From a checkpoint of a small CTC audio transcriber: 26041 training examples.
Rows from block 5, named by matrix and row number. Each number is 500 + 50 x the weight over its row's rms, rounded and kept within 0 to 999. All counts start at 0. Numbers have three digits each. After the name is the row's rms in percent of the matrix's.
# fc2: first MLP down (model.blocks.5.ff1.fc2.weight, 256x768), inputs 616-767
fc2.7 088:474481476540521538452449603514537571541445602383575471516466583478534404497491499497551545518487500418542464517490485490523588545437468431451488481532526515512524529438494430628436493424503371506544497485477561512537509505446576499491490417348507473508551540539573549465468474511556549435416565477515599469442522523474538548469483542545477616539492424472424461559542432426529536535578538453530438557442523519514450475515517537596564562418587427585600508522
fc2.8 107:374481511529525479517537468407583466561536442495471337604539512586498450503561379536490477541542374547480556455465555395489469509508442507396530468506496533507512454432551484425416395507489413477510525511417443545501499507478533505551535464533506481518457558478551532487434486534502498482419480478391552442438559524382480558454479412603482463501482502505480455491501390449458427501417456419421544516494522598542567520500484404469571414509554409358444467431
fc2.9 117:528603518540509537463535533556528469451567568527461564484512613518520506525503513543534527628501498487560542450602472631539528505580555491661537496546456545486542475517509530497452625573544590503550580516557559545535475501512450568495582536524581539462512409543395523581507553564514510537553492451527505544595508497598483473502573539457493523501510469467526513536500570494514571563540531497501516413385529492494507599584551548482558562445511590563524483635
fc2.10 096:448490408495535490493512549591510526570489558451457526448534517473491465507558509485493557549612513473524499549544556581612498596562462546563598579539596524501585535531497500553506529512551543517507423591487510460491535482499612505452685545488633506597575571532531502527636636475500483629552522470612426535524483533506524448578557543402531516453471577506477579512545562461632517502470404547465554467557543427472491501594517570383615519468584588507508443560
fc2.11 096:611419547456478521459501509551506489439519424439523453535483635589524396450487489525479506505430482465503540524559485660429501540509540479606517445529529501434504556458495429491569636566507602475541517526615553458440513480490488455515547564474466591434506444511486483550508481535501495573556526513513513471525482460586524446536492628463531520477420509475477566466409587647575579528485421484562567585587475421494475530499501570555484442434474549614545466632
fc2.12 099:437610518502529496526421522528635529463477477472486500492499564490422533558514441524459462468474437570471520596482523488474444455441500526466422470435512562445516562474448462438476571515441473489460491611414580458588498429503533541508556489481556418548449506383515539622491447505403481496467548465448518440393474448480499530490528431497522430592506535471541438441490460535488515520567502518496527482478497530540502563549484423451511516473539531447494562463
fc2.13 087:515533578539588540476405587552419490586457487525546504560551507541528534490511507487533442526500363511501573520522472546493562561445495515591587459443418546560605437504456559446475462510498419532501615521513530532519511555550544526501567573499504522456486560542472436505511463446544514449507522522533485484504579455402468504555553584450380456461544529555493558549569503470484484568595559503495549501475482525546439511576457562445486502496516524510515454549
fc2.14 085:537609529405472539493552526523476509430478501520549665451467496505580529543463476509482493590521515468489566563512461580442495575505439482611483452500385477530562396446544554512463562532514532507462496473512419608442469456431494545490547418494513509481497429530454382481545507542517552482614536431625507543461504565481528498483415455534472573532498472567550570560550520490486539390528464484531543606501560420528425536538460603499484529515476533482485572547
fc2.15 091:349481552512462499461485500486545436561538548525465531462505449444563459508488426456490470468446452538459444533455546407476510372546361456436548468482495564474473519537535444419554471479531334477516476614426491486504399483479470538555510517505622504505536517475470520510551552457432439463605513538541502488428541456426554480487537429532501494482417580553460443525445425535395443500506492458532498505429534554565520575523495476454460464438531488462404466412
fc2.16 090:576495489538467508450482455489504527444514503524504456526486511520552561561492537464460555563446540475460429476538483451438483587558587433520562475536536443576551542524567431497433520541474584467452453486567487471458518530519560549518529499584421602487522524472443482455530530568472554449368604519525476588525475499589415471563526499519536572511533528575529475554497575489499506436479436511606452467519589494460537510499569534531441425457370484514487658503
fc2.17 100:533398499492451535500480489484411437476561446444426433514504497540471543386414483436507492407522607464527430464498426428548546391541490377549485489531524292473437495505548501513510517587477483573563514396516444535476543491485506449449463510429434485549370511486509498480484477460577492429532514462514558488411507450440506535494412551522466513480549498529401498411507497519456454469461470467418500504502479547516445410510430490446523404431428544532441520431
fc2.18 107:614585505520571497498545524661630543496554530504508505564455602641481539547508618433520470505508597592519528482500512620419531435462618500553538514585506437489446509565407443517502632466442578464509457539525529603550470507479508524534529516525512530568562456579486533531471561563545485472566552512513497475535483498598494527511573540430474533538511503518443563498468558459473520519528468522527499475541520573490513522484572408536458440496521508575504541563
fc2.19 091:482364479582492446525527529454453548523543463365461480492568460527526496495478390433441561448534462458495574493518385484469496417475441396520477417471597530490514418514556533441601591534513512513530502406478396483479435494519537438503458489540480484425488511531509425523521535434478542452491467466549461419437524396514543490480447573530544548533435409498537534477568543465564531481548510464431509618481475564564465455472550516510532532572473455478432423514
fc2.20 110:451415507502513495450486567434364516521564466552522353476522450553532543443467463521447555520524461417520577514335417500458531485474444466399522503558430458506503510488509468443506446491461399510500434392496502486471560515540533456484401484476428350442365488471559449467468422462479490432520485450487452523450487545429520462420397470495477462460465528461548528503505558549470381502453525458416528522514481490476461441529478452530521476592491488393410534440
fc2.21 090:534498486471510507453530444478455483458486371530565449471484536495550489460463492413554557420552516434525524474522557428495527447556470395373432416554531486430454475523467529540623487462552489593588489496477512456498546549549434540454552442505500482449389506407509551589502463507602502508502447542431486473515447563509463417505520469582423547498503428483507487461537518480394453484503475445494577598478498466504461481534480508437536554418534490524435573487
fc2.22 092:472638549500554469468531433410592470536499444501476482494486518536516480513477546563455484558535490610508513455504547356465455465435492531403438434465496400534413516508512415558447466407526538455430507525439501501488439390534423494474448507503504439453468492434465562577535424518516563412531479541411493500487565432471568454521446473462497492536468475475532429485610488449467508535498436397483558457441495444403552484480519461504424519611484383409498498500
fc2.23 102:551578505471550575497457525606459508456471467418536512485501572495537473558471587505496516508434675515579531520586572535466515525538572432505522444549554514576509461507561458492426539523461580518561507499569494472528396497454487549487404544545448489566476413488554395562551510499553504475560457491562507498590559470645559550524481557501542503403493470509472514514530585449585507485445458513583586542518467495488553442537460659456494563473431579478563573637
fc2.24 110:584527488551487469476453460647510474545514464530481557489541590464504506569449534480509505489529531555617478471641471600555569503568586579565495531499547531529529431505531574520475604501570609462518470555580538476559506452458490503551634561486495575418558548439528480567511550539625429582472556606556506563552555523587506449518510537532437510469473506488482543501506560442655532563497509452523562529456477522501546532550502628475512560421560556602491546594
fc2.25 090:523479489492534532513471536529479445475480426433536467541470414530488539431464459426479438534523419530453529444562526529500447560462524432530540446509555550518512599453453472443462506451451464426425416466392550544502526413554512488518487436507462563544482480515483489603409475521473434501514435500481417524525503488599440496544508551494585473440489510431421510466483462462531462508503519489572504458572497354498611402532383370507522555506464471503456512514
fc2.26 101:520432497539473408574443494451379564476488525537528459561487445510473535467489532404580476547465628471575612533416560496455516458456535456499517517541571385497483599483528466477479482495433468484431466444564455582445565489506550357483444505464413499413452463487526467437497513558517430486465521380494526468430465541557521576501461494472529476513508507545427457528512553495499464541453469590530562502502493540493504354481557440510522497513436483539549518470
fc2.27 088:547449529461510438492494449354443547459578507555460410481475470544496525440522515409527499482442437461500485427464497480506486465492424520477526522452550468441569494495547476447529419594467434433436466398434532451435553512561478500630486494417435465461482456518459517445466550491443507534540510520510525483464427426418447501493501498497566495461483470541454534544498515538493483486431459460501518531590522519478411490521514428540559451531573439442445440448
fc2.28 084:473519501522419525582539500563442566546537514426438568559541599481439482495486526530434441526451453545425532553453527508490418585528542501488554491418547518491479481489521490515515476509510517460573545561591557512466532483509453536531413574462556545583529556517471589491580494483434468545588555439338389551588439488604502549531477532498560525521460518513444432512483579511433468578455437514529492496510392490530496475383484451542423382516412571478383527521
fc2.29 114:447430443452521461488517471414470550443502539508565433504520357492536477429484392476533575423472514501492507474361446444574523465475468515457469465541513525534536573468534485427538419582563429444489487425401431504502566481479492477505471426450396517511364463508558430402475508410503516462510567437449420470316473448404472508488386415488552447544468510602454499521525527622425431460447474497431519444524427518538456432438496502477504542491478386465460474449
fc2.30 104:442538521499456518461504508459582481503444507463514479509515578519519425560444505473532580489495500524420520501483544479438534502510441610454500461429499596563539494515479622466483474495517476576531499606429490448632456498469490554490566605530598494537494427592458568543469477506427472436497510499489492471469512457536513509557575489451462540538457504453482495537506394396470490455498461466503477575475490479513551623524481523561500540499550469454560533535
fc2.31 112:511365528516474526484490509488379500507514566513494479551474436550470462411473534479436513418520510428563499577461425572519472485486517487567466520519477381474483583506495468464482451573469445423531479411491546537413569456532503482484455538499415507418330497425455462505453518525498528478499466497498495522519491447446425531466431498448497544503492501510520462512506490589533525504401450503413507512514502468500330357541505535535489525502481503550503429526
fc2.32 094:506462503498501506456548520589409488502488496516464497380499516453509335485473536530519500467532557458538547491525394559431536508474484470570541478558565477499519451568490487687513466511474549464515508403559496544466501496583533447517528456441470520435590585545588465446547497429629545514441457496504574485529525515512486419582407488494505487518537344569514526491455521406527513491557563458494483485507472432558430525473554453500516513485434478630515436613
fc2.33 092:451434514477458413562518455426501505498494494506510483506550498400553486482546527362509525464495465542524563538434520324637539485520441556432573536583505542476518491537397498429486363501541500516484472503440417507571437444524556495518400408450504433602440395469557529472460578524569410432454480443468496551496482497561523564424486508469542501453563517529533502437482430503477314486472564557510460411485439507492550532550497443469448432464527506453492572569
fc2.34 098:434498448528453535489433491508528441541447531486535496557547569463595483482502543568545559521540532489540520554622539502469573574481489614564504450509435543526590491506527463549578566532570535490551485556481568417509518545511460499560585592464546399527502543510512511642451487545554503576538520499485459505549436493463451590477530539501536574484559509526552543407427522500584611493545431545474532503439454496509490490495593583578499476541550648549526518571
fc2.35 097:547503464561466504491531559541462505515437544491451606493540517494469518559472536487520540496520534537536490448556516632530508506539583500574459495527588599544544546423503520539535556523531558488517517542560408526544450483445487537406524499541515598514467455566523571537498529511545475511467467478581480537605482489551470451450487565487531449473551465492524499466497587434587586528472472503604451438463550486470580518509494653511542490474543530532470466681
fc2.36 099:613508549432475446508533492561500544545513491441492513529539506452574476519411575410421532556488601568503547462589571583523528443480552559538521540434601495554607429441521556605544557507512577568458518568626508491478467548495437450525484470526470595507515449568415555515417436492520467505514515562663504544540526463571497518491540557470513432476519501475494594534447562506578524468450534531446511508493518422518542578516572486494500520456471569570569502631
fc2.37 088:583463543545502507470465565555493497532475413495460576457502593561473504457435569543534512526428659544450523485601414449484514537517518417447542515499501587523540407405489411413445567448492470588451463522512460571515515450462496481518537456521504524478540439458511525461511525552473504548431507520594568504529439493498461472561514454505493497497486523532425599463466532503542494551441532511495493478414487444490487508434413508581551513426556560414488492550
fc2.38 107:509516447480511567464501504581625450515551573514501554479506569469535504505507614457489532533517567482616542475553539559583553582552560553629444492489506546530479410524505534507596640512496645491496476505600516540511472551511481582433512573547522597487596521407519530556511486539536504580512575602496534576594565498571517485515474541433456604525493482446431534507445536396541584450451486547462478518541469478556445529508476591495541549582507543539496492553
fc2.39 098:603415545486545465503538523517428494516511491518529489578457508477491483527581586432525519448490520488528513446503417595513490508530522456680508491518541477448532456501508511591457502476538558496440596396626472560435513473510516487558533422516435502514498535545576499533496506462606507608490507535488467516512493490550450574453569541527475565538513549488537548580487519469556522471544498541458437463502539481662496468467512472584497428437541476650540456577
fc2.40 099:539505523564443547593602502454464472436579531525531476437423376441553493524520457546521536473403374514427504514481447497539513463460424545440496498500551424505504573493506512423510532507469361526533610489475483531482490553480492537524373448490399522454456558537448390430537521459441537416494562424424475421490443505450501470462518547460479460478491544468469447522557501504457463509501498443524564411492497444487498479556519407491500574474508424464466474456
fc2.41 105:594449526501497523423536497584414502560450442510463507507464523471527491453537538477545411477549571508510498526647476650507553503473516415614541508411581491548529395491455475586513526430465535547489494465553493471475461542445506497469497526412427543581598529506562517461495524494588513569400581445600599503624462537523492504513453595572486504507511486515550479474582510424557570467526531523521524524512486446493423478489543496492529499528518555625582467546
fc2.42 087:399536453520525466455495474550493442469480499538570416464477441497462482478516548509507453498421474498532534508449460416459508505523475471564510540574466467432525508492509524435424555447585488530553537480480423514539485488504553552519415419539488589506473456445528521469445488541544563526528533485478504499501490597482560485619550512525585487509487527489466506423531622481488523552559486489510520477408449528500461462485480560540442519400520532520511514492
fc2.43 091:504522473440507462391479483520534495454601512558460555522484503610449535491497474476468492451516515507615546421468425518498513496480512418483392423503450568498453486440475567488507542456478498549492419514409550444460440529509448511519497466507488554523494499446494478475523526533484477500517475628509466455537478427492484464519515548519460495518590513501453477486468505482522520468440466508483537487506454547551538516498493463481534543500546533402455510437
fc2.44 088:466573489507508494560404486543510532456455379518542519551538576461457425521603480569558460528532472444432446419480568595590559533539455548518503439488496491532479503485537538595356519475546508581548514539525463522520535510569487487514571563390519516470599538444518540513578461445530552471580421529470431407543496497463582499521505470580494586499498422465614620478569526499545555486460455562497546440603498437554523410385374504605512429571451458492508449526
fc2.45 087:491438474524481544529468501569489491517440576455534591456479549419550494450569464474467437583627564421522519549505562521499494484484503548487485569565571494488434523575497452552614518563484545500609477507494528465506518439559461486479505494504508440553560549400374449566465492436520533462451508537546562626554507516537450439531529445440487407469514494555537541519483508455553556488442554490474534459475532475470447499527485501498569524483524558518600625549
fc2.46 100:434504587439576534544536530396550538511560489533463519447521476520494494509458441479537573528512493502503443486480530446559533508441485461454511540468460477407525534484490495498494454491495413551548490512480474450443463471419506484468540529492517434472514530498504465502476582466426444435583479554459459504469474496422496468544478500531557512449481535529516570541587424581393424492542466530478549498520416530497568513518457488533524525483491436440518471394
fc2.47 090:472539424495514628507521547581515502513501487449577556426454571430568506392446473561642585516549601488466547540496496557501460462514506563467461586528562437629525478471525523518501468519557456570487568498505456532486456547497423545472516568534463492408578529500533483530628510572537624576461486477531530510467503557514527505446512531458503512589487451516489564556515487537552591476494556454538525486489558523436500542552493605579521508552461471542513531498
fc2.48 101:481583456482471521400504494533578477531577497458467552488542501560508542565540416506560466641478493587444513501484516367455454471495435544483477479482408587581527457476513509467417590510562452428462530565458555537555565447499507555454577468552561488599562520526383522556500436434448490419504440472415483486525546459577481431560657473481458478435521493434565563575553473473510538495534469528503462450548512537440503541447496535506410524541581533482462462499
fc2.49 100:591472440453474524502532526473371494460607473591514465546492448489469456394581483551557516505585522410502478453381476534369433495483504439499513552545458505470530487510570501537514464534558525507423494453399455514446504481499494368537441468517439405396511533551527389467468545435510556523436619483525585543460474501434452515463441544451474456533478440470511484508491540553472474451539558399505440551512535443546424424481537533468493494492486430453478449432
fc2.50 098:542439504468539600558467556409398468582444395471503413447478416494431495409428415458474521502591490404470510517496480438457552423458463493389496505520555475533471510428518586505512379529513492500486502441450489567480467503441496436414441559403468518407455535478496415480442445461490559406525484512463454404398464463502525568492534419429544437514544556470516503484472452522441482477517521403406486480525537521567424459556503427551481501555503487418488511437
fc2.51 098:453532496423435546501445489560608511490499481485496495542595560506500455589513505484455445524474378509513519482504560598501501438490519499556573572454503634434536427482547484516490516486469571483544489482544490463536490482436500592476595471532517471519534550610510555595516494569501495476537505557613468517555508440612428501601575543463461455416506535442545561581482472475562543552494472537549424471509587460461550535557584512424434558481553589543574487542
fc2.52 106:555372577591464489479555464652376473490440421447538497438521455444470448477527470537453562500538539443579530412524441575590528555482589363595516467519560401538527490494539448525532473537514473473479497402575465531442585552461481474495400506522426513426499485507464343423518528470535460538514505544522435467542527489495510519498378530538483549500535479521523490502525511500552497428469548472489528512525448429507505433500520545459504479516444534671567498527
fc2.53 113:428512495402451528498543544436506533484553460503546375508547331530461464426504441508441529489525421494480508513434458474579463542527423437411493542543432434526469512512445471450529423497485352506528461430427517517481507491499535500469372483495488418507465535485525483423473453529455474434543519544443489508464522499417433519456461469498519487453530521461480469498507402464409480459487528520405425484529514514496541483477517417509509485489466349372516450383
fc2.54 088:516472461465494566485509478489490484550490510544546450543493558444487554380463433523473486484466450496474549459572406456504535527551536641493499558506443520496542451429535555490570547500381551518462507504493483470536378616451428550581494468569516416563437537507402481532501475451504415531488478500533481510479395457398471491510443554455412548545545493472486575500408525471536520389513517545497589540459493506437421535479500506522478524604545508433586477398
fc2.55 092:415523431476465500471508551510529423482545512516524458478435436451453526488518416510454510534532454498470503575480465343482539459519528497436470497490567535482435633504479460453482506536490431460521496452500424455395576463482465535553440548528465463501468481541569466496515506504511474499538535470444580524405523419404460553563460435476577518499467485516421590482538449594482519466479459485487448466528470562582510530498437445440467445582486463396482491516
fc2.56 096:611476497508491581572565580487451512574442476471467441531491529524512470480520514406564463472471534464508439556541570598503462460527586552535535544474519438585479527521553554548594583478509566476546586476615548590449482563531444460517526595483440555466612495493607463553529541531576570573458533548512539514598504608446564471496637551558457574543531456515537511536498570453532459471553467410477527551462502461493434458471598574577522571471544471647515413588
fc2.57 114:598362666531421493491523505523360507511514445524464530453522480453468518407519566552510476464495532472435493515474313577475589502457465405550501514533473420530529508520460486495530512569504486464415478429516495547432549473543469427545451459371431538349519519469518410412516452430552524524517513460489467460488462517503473500514305542493474490498473502531559431484591450546554475546537478511412524513471546459556403382472493543607410404503446537565604442545
fc2.58 090:419539502421479594472502494447589535524553476486386516506511462492484471496421451540514488537507583630490498522460657439463552482518452599502446563480449632555500523435537483461456542458481438544433576582435467519532498469529510574432523382599561397568433378528409544498529616519445461516513499517504531465474559360430504471469423415418506565440536517415521545523416417588484515506499525483512524548515524554429513533435576537451390543503594501487523540448
fc2.59 120:357544510525441475483508478487552501475484483541512518537534471492477488507535497469527492556534349572440433490458558370514481452486499560429427467485472639456501519478550539424485547506462493515445539615451506524622469466486513622516534545567560403578518529450454585523525531447399504435463527505404582547425527496459517503619552442505499519495466558489542503479451408521485503564514492482547546535447548514512561613498497407515518491562636506410494530498
fc2.60 087:506612448516520484489504483522546509526499453431560498454517537489501432436496474540531602464533573506428490475513461521489536490508583482513447538590477507539562529512451525494483457561538531455542479578395507426507501581569522505545481464483495599558587481504535470453470461502458545583433455581516426575514516472606489606414429470539555421422484430552494557534522553654496507483533547535637488499479453409382531636484458520457427542590431487491474436526
fc2.61 093:453576486573425453459501500414476440540530435565403399544414405498474540467482534402480594473546471459474510543475520407461468519404415494393505505474509523582494472480603506410493436445502469489495466458382457502521485485462564373476510468480460438508440556522494554444546531472509557492526500554476487471472525514469534499451428374537427523513429537518437527468459480534460410477523563502487564558494525533593582519486382380453515484528498447502460507416
fc2.62 102:512443431459519528493492474480494553468430532480593433438456472410503502448448551549562566476545515456586501542525411566440503502552526401516518530458538443519409465451426510551511517545495490578448548407534476592391518481535505367420460395417411596372474519486524440483541512459504580527481454525577443454547582528473443529495440573500534490511463438515457447494488548495531515438479431536565443530500556471571460361419478506462498550539449484531428489518
fc2.63 095:524458572442529466492505445490466590554491528451523495468456391480527531409581486453460488492491519425493568456479475509479487514446463364482577517598520419506450466432544491486498491494522508482511435356412461584397526542484515451413433447519381557430466462541528508553489598506524469561475554489528550498564536468585541487522425548536508504527570485608389506535496576448563493549475585547491532459432562469565474440499574531499464475513365475632502396499
fc2.64 099:582424464512490511527480489598518500493437533530474509509466459555484445422438597499430456460533618431476533475517427557584481564436506408598504466530550450480526431533447507521503512532510587486530512447505546531368510544585494449507445517458448502511499581510502494545583551536561523534530490499492516528601545407605551500504440627491526531567494571483488548451462580500519595504531440566508450450429478463555569452518538587506533483520432550614514489569
fc2.65 090:500479527479494544425483563543439495516525436534519552438444400467498448490547421421563515441575459445478535506555499486505491457515471510505554533610498433470536467470494474564551524529543474481554484465478533458473558531549501535609563564495444513478491573470597564573527501558509549457574452624448540552484483458507564536474521606507432457492590429429455592526445521426506455505556567433456536512540502425565582579475528593483493530478559466481470512437
fc2.66 090:508509495501485482482483598491446494521512574438453504515503521497577559550449490541416527497482531553574522453494424532510465463555531555388452553523497563532405522552478563527542562518428533508430607604508517539475475452499494467587527424504453448439519482517478481477421534529492399444458606523465408431496480497535496566517483494557467529576490512379378468479542493485529551503448576447581457439472488543498566514396491552511465431449557520549522580466
fc2.67 119:410550539563514447462508493462578501487498526468477519514483575510525526594492503461476495612492477566383518521481627414462485472478512598444500428517481626482529496464554502510455492425541464479541503592450527486594473489563467623515690500475584507562481512538484633565543459515489481448559470444409419548492458437496463505520633422465490515467531556458504494524493437523459494487484450475550519557457470541467536668458483513438441522482593435410546578518
fc2.68 087:480508521523503596579409416537511575318431456464504517524361557524505420578384558501445526510495531502491494485604464457541449438514670501476506504558474458580451528508445455544396521468487463495581472480571520529527522503445521458522461422496511457556494460435504452537442492466485441574480503503575524506579551456609518445490543524429496523511413531509443424446442496470499494486499527524545491530462513540477466605505413491567404411544453592444601523514
fc2.69 086:476521485437499538543450525457522502512534491527518539444536506427513468598463568438369533529546411555497512527476542527445509526490476422464502548522404493612575490523515438495470458576526404483440463500501502510457363514508549583366472495542457514470414526426547465558432459438400450462507491514453413493543438441540502490480489510550624440515485464457521454412466584522458481500482543516496498517490460497397508552510428457458406468427438444514540489492
fc2.70 107:602461475447513478504449506594503492475480529508474459499472542478526484503436566435492503457479591525599541485560488604436424474490548497548463487449597411536532495474517546493593501495573609465503467471669525397451511573467488441525491480541460598424549557520434492555533534502549478601447415612549463462618557520683482529509595624385500516488490467464499462429458518503589594501505454467517502431401535500526473396531502582512497461510427518612498471557
fc2.71 110:471615499503505513448445501467590533519469540498415531472463526442474576563493429478492528568486516544472504540540564480526489456503455607386530498508429546496491517524574445444437502542484451530532485559408507477585505487426479665520607458494627447543532496485496587503479480514387555483507528522494579504452473571517488530461565514493500513490534493550494538494394459511388443517493497399489450455584458541483640539453434444573480502483559467406515520458
fc2.72 095:379476496528503472501517471554574484500558506490482490513524584590587596571472431460546524552476476480493516365535553502444588466469459618452515462615470587512479533580431518486492565492460484432540414504496619436493497549530592571504596642488556432525492467567487581494539524550428487522519512520411539484423504584511490510473510517563514500452513416650493430555475450444481495501468406522519502517475533440538562514464549495488548534500559459427520491477
fc2.73 095:514491479556470471545449452474551476572532475496499450413483393506441550479500404497499547453497444487515519520387431403514538522471433499414502487452527522409510542453522494447458459492502452560533541538367445379450459565503537586489498548509588477490474477469591485449413494425426505450550539495400491486538492445369501487444501506541509490486578540528552540549525556569406477485480524487469520506485354461557470444491485327526564554547496535455480546400
fc2.74 085:521539478523499438411546464413576444454501470435511423487572425513499493475451471518474578530494531512438478480416464491516467479498506436438565450479490420501476489507461478423463404527489477481507449490362526528532519506492567508474423473572547464495462503505512550597527536437389478511548498471539534431491510432525457495406490487531550526558471482622468431529454438508498415510539404417570497456506417405518548466515522586480571444517432390492517559384
fc2.75 086:443494427507587489434420494402584514459525504415510464489481506455520541537595434589568499593503462514436509554485489523478502492480495448511469483538601526566551476431522505489510502490476440525524506543456431496467470505483496498525507532517433447557617571603536490522518465506488416497463515508493543545431578528476451503461468433502602422578488518461455453457515440510470486481538573535419490452530520428484529423481496544531501570664523532530491595471
fc2.76 086:516476474431496489571538531543478529569564479551526476469567525478476421503507422516464456406602549504522459529529517566463503566519460568585486540386449401552445485437524504579519602540581539434506461527522513533504465543489495412579607472585537487505452506514432497493499431540474478570481512520619531474479470505534420421510559443534475543522551496541508511525552457478534516573661560568583526486519590536435467483438506510487555496443545553409494581432
fc2.77 097:547556565531470487440455521577515575564537460410499482460567591536432505532483418575417543579482513480462443480562513533497521553487501477516497391536540606463428495559539462565458568527514548473464480589538452521547426577412406491602467498478529524539579462534581513532501512565524505523503520470612452485497513462528528458570514452524420482507475462504532591489506564483433638562525420513565462506399607486484479553548423517409526568583513621487565516553
fc2.78 092:497588581481489508478464425455502443532490518510494476522525596510492477433461433447459524520491463439460535493439521451545437510474491547458520524500400535573465467458478447476447482486605498493465487586398508459528409626546569549492465530519501485584575471437448561648441563551459515551565540529396529481519393543500443566419520415488457541620521528476577590395519450520545485434470552481583465567470537470488488500495501533505575505465530514443474553522
fc2.79 125:586353546475540498460483484477406500447490514493534457504509437496486480402504500525536521395538502363543463497476418565513596483479560438493567488494537390515550484489429503498569465516459470560522474361528472527370524499461504411508400463448388551456472570511546462481524520483553509543522464491572503483510452433551496520480363504566523522546560495529536484491497570472548473523487524534425483455558525495495419367569499539484542488487374513545500444505
fc2.80 104:569496465494491515465573469572579533393531480518469491525492571493486461553533531503540455541557591529541501538597551544473543546497553541613439538529607507529466513529502484528528554487524564564470533515526426516403468496562482549476527515558564476474571544482494525547523491477547508598459462486597504521613552463587502533486462634431507435491599530438416518541479550428597618465536540459521501544413541496537514514503588515546504500519505503514470503581
fc2.81 095:345492434485543513563573493470373527456554473436547394372410528519443541502448532535499520491553457439529552525393443549426496465494524443421533563485520463541477486521418465596520405483451457513602426423539498548374548539540482429458357527430421503444448441503464473506422506530512392488608537499501487529511592542476532452498449540533446612526526411526486526531504518559533410503550476521411430460521489505482392368519487528465495503525404534524576470531
fc2.82 092:556544503480562528591428529549491481542476514515512512478531460500567488576508529468455590517491620498538600518612451365530538517441525490555488510433450483537459539461503537511443434537428525504610406458432551467489495512452433507484477518525575546521502492491433558504528482586448501523439518502457507434565492470587498471519435603454467505479491536483524426525372529512460574515411485450558494375496541460535597573523533539498463423541452569426479567459
fc2.83 090:533471537484445482523519527466568517476449432451534548479420514421531507409538455461655526491521614500518480425622525553509462517499522559539540547541476510555401507521395555476544478462414592481496494455584512564507517533504482552520576513492445595526467501380544536518506552526582510642571595444561454458521439465467505463478444498449515518583449443444547518441554538423616491582494491584517494484486542464412472491431516540486504441526583487622511466569
fc2.84 091:531481511471511531417488515553446461487463484482548572500475502545521570429509455504508477451514500474585491573528455505508514553506493490603514407509534438611465565465444529490504514563461458455589502342530525485432556467535476375574511515506420523391505505484579419447525500508448536544528510501571409513520472411532454498384428519538495454436477444504506503515481558617547426549522457547462470540462495475503460394413482529527454441565494570504521404453
fc2.85 083:433571491475388364369429442528576512411550464518475489580464610474520451532405520454495529483490474448469558463377406461459487518533547471454446504437469556366455483465527493488482530656607459557497483503456504591526444472497502489497492569578511565439603538416436488432474536575568485516584495510510538493548529518510599525487491502430485482508563518532463560378517511409476556481490501568443526513480582538593486518559499556569509509488515412514513492393
fc2.86 117:544522514423466463518440530630544533520530529510454566480492575503561598562480571581470496519483635528525493506521526523509464516534547529530521559503533616544499482479502495461506622435488594605524516597515503459537527515502492566526558526569544471553565467549517555566506511492502537652497481509499510515568515437632531496492608644498467508461481521530485474562490523496563629568500510458505464511476472479505536582575517583552522492507518614553555536570
fc2.87 089:531319503517566573476525563465427482538559440527511421455556450500565524410535541520524455435564524443489499434414500489535517466482457503546447448508517458522474427443439587516442508442562325519529482528456503568471462567467475470495567474516415518441540549403560463462491588442557526479470484403587472455405471569470460452450397475509488480548535446471500541505440494543509499558504445588423531528478609540464429390510481523482516549548454470529448472480
fc2.88 117:509409507419514527524564549521375491502475478518494443509521487432487410470479533506554423404482539309571439491458377543488545498439526386510529535544569388552483553461501522558523497501559505482546477373494527473433501528468524430521517462431372526428472482530507368391561490498573473485487453493556529491477492516499482521445485580554518540522486533549551460507526474541571546489578536542447553481510537426501359405517520569511466482534423448531498448538
fc2.89 089:538493450481526564587515448416598538489534378483455405503473491462449587417480498515449521460476493449509579578506468477452476533493488491519510608511522483628460520472534488384522527524488397485536531477526460439517550538568549505530554437511513463539554440438524438443422417582510517469498532536542500508414496477411580524558548416501545486541576451538496597465531465513486485511448612503486495560557502461472453538530495410489535470548498439480409413466
fc2.90 104:384605555435531424449482502496535524425480585491506491499551480517527562525514485530492580539499457621479497517392543315455492453451466537460491566594413559501421485520491515401466595529522528513472478557459511541557537486515465529577464504469610426602423473469458517574417439552454468495440520507413440466441532491586492570538560448455491491480459547475516503517528474537488430449509496524620448486556456471545540502499526447503476490458472539368442570374
fc2.91 093:384530506387474429480502500393443535543521455471455411461495436493466572476523436449497519524542484521483522467456446470597528458533461493515506459527406534510540592523444558415519429488528419522547484448450569444429561482566509470526573561517439447484431567453534549431546524568469582447570594565523458480396459463447488519487436412516569459477482448474435432468458467543452446570525482584498519487518472541567464388541418448537490461515583386439508514484
fc2.92 110:375557523518428575526453507445649512535437481473592438504497433531503556598586404551468501541507431516448464506444569455537527432470443497444492488511417580488481564467453481435490415495485416471510531566452561511592522433461518540544576445500592466568453482476513537503545492480427514479537510512434514517416534512467416468524587436469482498530469516484498510480495495495373521530454551492483536518595517554507539657480473374472502476448610433340501522434
fc2.93 089:537508507434565559505518471583566552608584478527540465540492569559548422423519476538542458486588544408498519509437501515471456486585483479524459519500500526458559547506447494643475533535496466535445531512551465460486502441495523505531495520414438464558526541571523524443531560567532489554474473408475468549519449511542546406482485454464513550575568494562489503501538583477589434535573497522447494509474593552529446422476538491464513512503535484554474544513
fc2.94 096:625603571523491476468460403558588451527484580576563498446442581481475486536487490452451426459561583530530542496590566555438471532442544448561467534536470448451483459506519511545464530518531596554507480462485489529486460564535524582463489496510548563429617489508478556602464490485566467550555507552513440457532482501582471546469552551495429557455445534556507612389536528470521513514441528524500524530563489523412602558458514612543547488485509558501496480604
fc2.95 109:593615535544554482483502485586490503575500500495540562475495649507419516515480620477510518590485591592498558560571541567574487527505586480563506495481573517539546481514469479561522589488520548450489484531509470509529496441512551515502483497481550670506518417537483516538482448485549501609485520536534460532574467479619509483587521501446449442540475522491483444534494600460575600501401507526537439488503502528483510596462593515457570558461547582481528482552
fc2.96 101:420437529452503454545492520365422556522527452532446498510469407408575494541457464569548482408447424394424506490458472415482462497456434490447573477534423458441550530471516565487519489479525497601569481461461442499458489510547472451445456508492407503466452510460475485403490488472493477400536576445442518511450558476414499515522427368491536501501411498496450512531485465512412492518513484497505449550520542515597483449517487526503511455538417476471402523466